config.yaml
horizontal_flip: false
loss: "charbonnier"
noise_std: 0.4
norm: "groupnorm"
weight_standardization: false
blocks_per_level: 2
attention: false
optimizer: "adamw"
eps: 1e-08
max_steps: 16500
batch_size: 256
lr_schedule: "step"
warmup_steps: 1650
Rows from block 2 of a small image denoising model, named by matrix and row number. Rows with one number belong to one channel. Each number is 200 + 20 x the weight over its row's rms, rounded and kept within 0 to 999. All counts start at 0.
After each channel's rows are labels from the 100 images, of 14848, where the channel reaches its highest value: "lies over" is the class under the peak. Only what is clearly more common there than usual is listed. The data: drawn branching plants.
# convs0: first 3x3 conv (model.enc.1.0.convs.0.weight, 96x96x3x3, each kernel summed), inputs 0-95
# convs1: second 3x3 conv (model.enc.1.0.convs.1.weight, 96x96x3x3, transposed, each kernel summed), outputs 0-95

convs0.95,205,244,191,199,210,174,231,162,185,217,209,189,214,204,210,207,190,238,215,193,207,222,186,197,216,191,193,200,172,206,213,209,222,181,260,157,192,182,215,189,226,172,174,207,216,204,196,166,226,210,193,217,196,206,182,211,189,195,211,161,223,205,204,189,211,177,210,201,180,204,216,202,179,171,207,205,199,188,216,187,212,220,226,167,225,220,180,187,164,177,180,172,178,161,194,231
convs1.95,224,219,208,204,197,233,177,210,234,226,235,239,201,209,181,213,195,211,210,217,181,211,202,201,227,213,208,203,227,235,219,219,224,214,196,186,196,202,178,212,192,216,196,212,186,229,218,235,188,213,203,185,201,235,241,215,215,189,208,237,214,190,240,194,203,209,187,187,229,197,225,214,216,241,182,202,213,161,204,194,158,209,183,200,178,181,195,209,234,220,241,204,197,219,209,176
lies over: wood

convs0.2,228,212,217,182,184,157,204,230,211,191,214,192,207,240,243,227,257,210,205,238,198,210,180,204,189,200,182,205,208,214,177,209,206,218,178,210,196,197,226,171,229,195,207,203,220,206,228,165,213,208,215,190,177,208,207,210,206,192,153,207,199,195,205,184,205,214,177,167,177,186,217,217,207,204,201,200,196,184,205,179,218,254,177,205,216,227,194,192,213,176,222,223,236,208,229,206
convs1.2,245,193,224,205,215,227,196,186,203,230,201,175,225,186,134,208,211,184,197,181,175,210,194,181,212,199,201,225,201,209,201,215,214,192,205,212,164,218,152,220,192,238,211,201,193,198,200,208,166,218,207,236,184,198,210,189,193,200,243,210,221,214,174,191,223,190,215,218,172,215,191,204,189,192,207,187,217,193,173,203,213,144,237,213,186,219,187,176,219,190,211,176,190,190,203,184
lies over: wood; foliage

convs0.84,196,189,215,194,187,199,185,222,194,208,188,168,185,209,178,201,196,175,180,200,157,151,176,168,166,208,209,207,249,224,209,199,195,189,193,193,198,204,169,201,179,204,210,207,205,178,208,203,207,187,196,187,207,180,207,185,225,215,227,223,191,205,195,217,206,241,186,140,195,183,187,213,216,170,148,176,195,188,189,171,186,191,176,213,183,194,242,200,203,183,207,238,211,213,227,214
convs1.84,196,177,197,215,208,210,202,210,189,192,200,172,195,199,251,234,218,205,223,214,194,193,243,186,228,207,252,194,232,207,203,244,202,162,204,202,190,215,192,222,209,212,188,212,207,189,215,196,202,213,226,198,196,205,216,209,224,221,247,255,205,179,196,216,192,194,138,205,221,186,196,224,184,189,217,198,214,216,220,207,167,220,194,222,180,200,182,211,178,201,174,202,201,192,197,184
lies over: sky

convs0.75,222,213,205,191,198,181,214,227,149,193,202,156,199,204,216,200,200,187,199,212,192,171,179,202,152,225,154,215,203,204,166,192,209,215,201,173,198,212,180,198,161,217,217,215,189,193,205,147,189,216,189,162,215,161,215,210,202,211,182,241,195,211,202,201,192,232,192,181,223,197,191,191,202,179,171,194,202,214,192,203,179,204,172,148,185,174,217,195,214,204,192,203,185,220,190,195
convs1.75,173,195,185,215,188,200,225,225,191,210,217,206,240,212,160,195,225,215,221,171,205,233,202,194,234,172,207,207,206,241,217,164,202,222,212,198,226,195,195,197,213,241,207,207,230,199,179,189,238,209,206,231,223,228,228,164,215,189,207,230,197,207,198,190,221,197,229,204,177,219,214,234,159,201,164,194,207,189,182,242,182,193,186,207,214,205,219,189,214,212,183,191,196,202,214,200
lies over: sky

convs0.19,227,188,212,188,223,180,212,208,217,205,142,227,192,205,213,189,216,203,195,165,186,206,173,189,211,208,213,202,237,184,171,178,220,205,211,233,165,183,183,224,216,215,211,219,156,220,181,190,200,191,199,210,189,199,184,202,204,177,187,205,239,197,191,206,182,174,206,179,171,170,210,206,188,164,207,205,164,195,228,226,195,215,192,219,199,223,205,178,190,198,147,199,155,198,188,200
convs1.19,183,188,181,192,186,209,169,197,251,169,225,178,190,176,230,191,151,193,233,220,225,193,225,196,207,218,190,214,195,223,169,229,172,219,195,195,204,202,209,212,184,165,208,199,245,196,228,243,199,176,198,208,190,186,198,204,173,212,189,200,182,205,191,223,200,201,200,225,197,204,188,173,217,238,207,203,196,182,149,190,222,178,234,186,211,169,190,194,203,213,197,218,182,191,191,191
lies over: wood

convs0.3,211,205,211,181,206,176,187,221,232,171,191,201,186,189,231,195,198,196,202,199,197,159,182,178,211,204,170,170,218,207,172,195,197,198,206,187,153,182,183,214,182,209,163,160,205,205,198,216,192,204,205,191,225,198,202,198,160,185,209,197,252,162,164,215,211,173,142,193,212,203,216,217,173,187,173,208,156,172,193,186,197,204,198,223,172,224,211,196,213,189,195,204,205,197,206,219
convs1.3,215,200,210,211,202,218,222,224,217,203,123,215,184,203,189,189,211,174,202,197,217,168,212,215,209,179,175,190,176,202,230,226,175,179,204,223,222,220,204,168,207,195,213,198,183,173,179,209,243,161,181,194,211,193,202,209,195,199,215,210,255,201,198,162,186,199,195,197,199,207,205,191,196,213,196,211,190,211,218,204,212,201,135,202,227,210,204,231,224,175,186,208,202,202,226,202
lies over: wood

convs0.89,196,196,202,201,203,197,211,222,181,221,175,197,283,204,208,159,192,193,140,153,261,200,191,197,176,236,177,235,219,226,186,210,205,201,196,195,185,240,179,206,189,206,215,198,189,195,204,212,208,184,195,196,194,182,242,232,213,231,184,187,191,198,206,200,213,193,230,189,194,202,198,206,189,222,188,184,202,208,196,200,193,200,187,209,194,195,194,169,199,218,203,203,205,224,196,198
convs1.89,193,212,215,184,211,189,188,206,194,205,208,184,146,191,199,256,221,203,237,208,156,211,227,185,212,172,227,204,181,152,178,228,217,158,210,219,201,178,195,221,206,172,205,206,178,199,188,197,212,217,203,182,190,206,187,176,177,186,213,242,194,180,166,204,187,211,180,213,212,193,188,213,220,181,196,211,214,187,209,195,196,207,210,224,160,190,184,245,179,187,177,195,210,197,187,174
lies over: sky

convs0.46,189,181,210,191,198,208,186,184,215,227,215,188,224,195,211,220,200,178,178,217,241,192,208,183,156,223,179,196,124,190,177,205,216,207,192,210,182,219,204,179,175,149,225,166,199,195,199,214,213,217,197,200,188,199,192,189,184,199,204,208,179,196,213,188,185,254,205,193,258,215,181,200,213,197,165,191,204,204,196,208,206,183,187,208,186,231,228,223,196,189,201,203,220,228,204,189
convs1.46,198,180,197,204,200,164,181,197,209,184,185,217,180,205,172,197,200,202,198,193,190,181,171,225,193,170,196,169,224,160,183,172,194,221,180,205,188,157,212,195,187,219,173,215,213,178,199,160,179,179,194,205,206,206,178,216,201,213,227,207,191,214,196,222,218,183,211,208,193,154,233,231,225,198,227,204,174,201,163,197,150,197,199,213,198,204,203,202,183,184,206,159,163,169,172,184
lies over: sky

convs0.49,217,191,212,187,172,194,213,183,161,200,168,179,209,203,234,201,188,150,194,204,192,176,208,174,156,207,167,207,183,213,201,202,193,190,177,203,186,209,180,210,165,220,229,194,188,178,179,195,166,221,191,175,198,154,230,214,226,203,207,239,202,194,188,189,224,229,166,156,212,192,210,188,213,215,180,188,179,201,206,201,173,180,164,196,175,201,217,186,206,212,196,199,196,230,196,186
convs1.49,214,201,183,215,210,194,207,210,189,202,229,189,189,252,121,208,236,247,216,201,204,236,201,205,234,170,218,224,207,201,191,183,182,192,205,192,209,209,199,198,225,206,171,205,207,204,158,189,179,225,159,206,234,217,225,199,211,204,227,214,190,196,225,196,181,196,222,196,184,211,199,241,195,193,177,195,199,199,172,233,184,197,211,218,206,191,209,202,184,171,189,206,206,187,207,193
lies over: sky

convs0.77,208,202,189,202,211,201,148,210,222,204,142,163,225,222,217,208,195,196,195,206,223,192,223,194,186,214,157,193,168,219,204,194,184,195,197,173,195,219,176,213,180,165,206,195,211,175,162,198,208,187,158,197,188,216,187,205,206,181,221,174,206,200,189,194,177,207,188,202,210,201,201,224,247,204,174,165,165,190,199,173,192,173,149,201,207,221,217,217,193,198,208,204,197,196,176,180
convs1.77,183,168,191,199,192,179,225,123,173,189,190,214,223,215,215,168,224,210,194,186,201,209,184,203,224,223,207,208,236,173,212,164,187,174,189,189,184,178,223,174,188,242,211,178,185,194,224,214,212,204,203,201,210,179,240,202,204,219,200,216,200,212,187,191,215,177,211,188,217,215,228,138,219,187,203,187,188,201,212,200,230,209,200,199,195,220,215,196,212,214,216,202,163,207,217,201
lies over: sky

convs0.22,164,162,219,217,204,224,197,179,216,137,200,180,204,200,215,188,191,183,201,161,204,184,192,213,199,214,206,181,213,183,175,172,176,176,187,212,177,192,183,194,194,210,218,191,187,209,174,213,189,192,189,174,213,185,193,177,186,201,268,227,177,211,167,209,183,183,200,188,208,191,195,164,185,181,194,198,195,208,188,204,198,171,186,186,156,155,220,217,220,199,193,180,191,204,210,227
convs1.22,184,194,145,177,165,141,226,227,231,230,194,233,187,185,224,197,200,215,191,211,207,204,252,193,180,189,210,180,191,202,204,204,212,218,195,220,215,220,193,205,184,203,219,205,185,206,207,208,203,234,227,214,193,228,197,185,208,184,207,159,220,190,196,209,205,203,204,182,178,197,223,209,194,161,186,199,197,196,225,158,222,216,204,228,249,206,187,191,229,200,178,207,203,210,195,187
lies over: wood

convs0.0,248,276,201,188,193,184,216,186,188,248,165,218,211,215,193,217,216,212,192,184,190,210,184,187,200,185,198,215,180,211,199,216,259,204,202,173,206,203,205,190,207,181,208,189,204,211,194,197,207,193,209,218,169,194,195,183,201,195,204,171,228,188,212,182,199,210,197,191,194,190,208,187,224,200,197,208,195,167,222,199,168,238,219,227,224,255,184,196,216,189,195,186,202,183,171,227
convs1.0,220,163,245,239,277,290,201,172,207,202,217,175,204,226,192,217,198,165,195,216,210,195,184,194,200,213,197,180,193,197,199,177,184,190,194,217,195,201,198,172,196,195,186,206,181,204,210,193,203,212,231,194,213,176,209,210,211,196,190,206,183,189,203,201,238,174,212,184,197,204,212,223,203,183,180,194,205,212,179,179,185,197,189,179,176,179,199,202,197,190,203,200,205,187,202,229
lies over: foliage

convs0.34,189,228,220,209,214,195,222,189,194,201,209,196,190,162,178,192,182,222,211,223,201,202,186,191,220,201,215,204,198,192,160,154,181,208,208,217,215,162,185,196,198,203,182,233,214,216,187,170,150,175,179,231,202,199,209,185,219,197,193,212,202,240,203,222,164,156,186,210,232,184,209,200,165,179,190,164,200,227,181,185,201,188,173,195,222,195,174,206,188,197,169,217,202,202,218,161
convs1.34,217,199,186,176,193,206,205,197,205,172,169,190,206,211,222,194,223,208,225,214,175,203,191,199,201,202,207,188,224,209,191,206,198,178,206,159,183,255,214,210,199,183,227,179,191,164,191,209,174,211,172,155,200,214,205,204,201,193,195,198,208,200,185,204,188,197,234,196,152,234,199,210,194,197,147,198,186,167,211,209,222,197,219,222,182,177,219,204,205,209,191,209,255,252,227,198
lies over: wood

convs0.73,191,207,178,215,210,198,257,197,175,230,223,159,187,208,207,202,165,184,177,200,191,214,164,185,156,217,149,194,178,194,199,186,218,229,194,189,171,210,191,203,179,196,173,194,197,216,179,197,165,201,230,215,182,183,200,208,180,175,235,206,188,203,203,215,161,197,181,156,172,188,201,200,213,213,179,198,192,186,204,210,191,186,206,237,187,181,215,203,205,177,200,163,193,220,203,211
convs1.73,206,207,220,212,160,176,259,164,211,202,180,229,235,193,229,174,197,218,219,203,215,195,195,223,206,230,216,197,194,184,211,182,184,169,167,202,216,211,200,206,190,218,198,173,193,179,235,198,230,187,202,214,190,178,224,174,218,204,198,204,204,187,170,176,188,198,222,201,198,199,220,159,172,207,222,179,191,202,232,206,239,226,168,204,198,227,192,204,207,189,206,205,192,234,231,187
lies over: sky

convs0.14,226,217,200,165,185,187,202,225,206,220,184,191,186,188,163,173,197,167,210,174,201,214,193,214,213,181,190,184,188,199,203,225,181,196,226,197,210,196,169,207,204,195,181,225,196,192,201,204,194,182,190,183,162,165,206,207,206,196,199,190,183,191,165,139,207,171,185,193,200,213,213,187,188,157,197,221,200,202,194,201,191,229,182,171,197,163,205,168,217,188,230,256,231,231,211,219
convs1.14,184,202,218,206,210,169,214,171,194,216,207,191,192,211,244,202,177,213,208,236,195,226,211,205,207,226,237,206,203,215,187,219,215,194,199,188,182,193,208,164,204,217,196,194,191,192,197,203,182,201,219,199,197,235,193,211,226,212,202,197,224,186,217,206,195,206,176,205,238,183,221,192,197,228,171,173,219,174,201,190,271,190,251,217,205,208,196,205,230,205,179,183,215,204,203,135
lies over: wood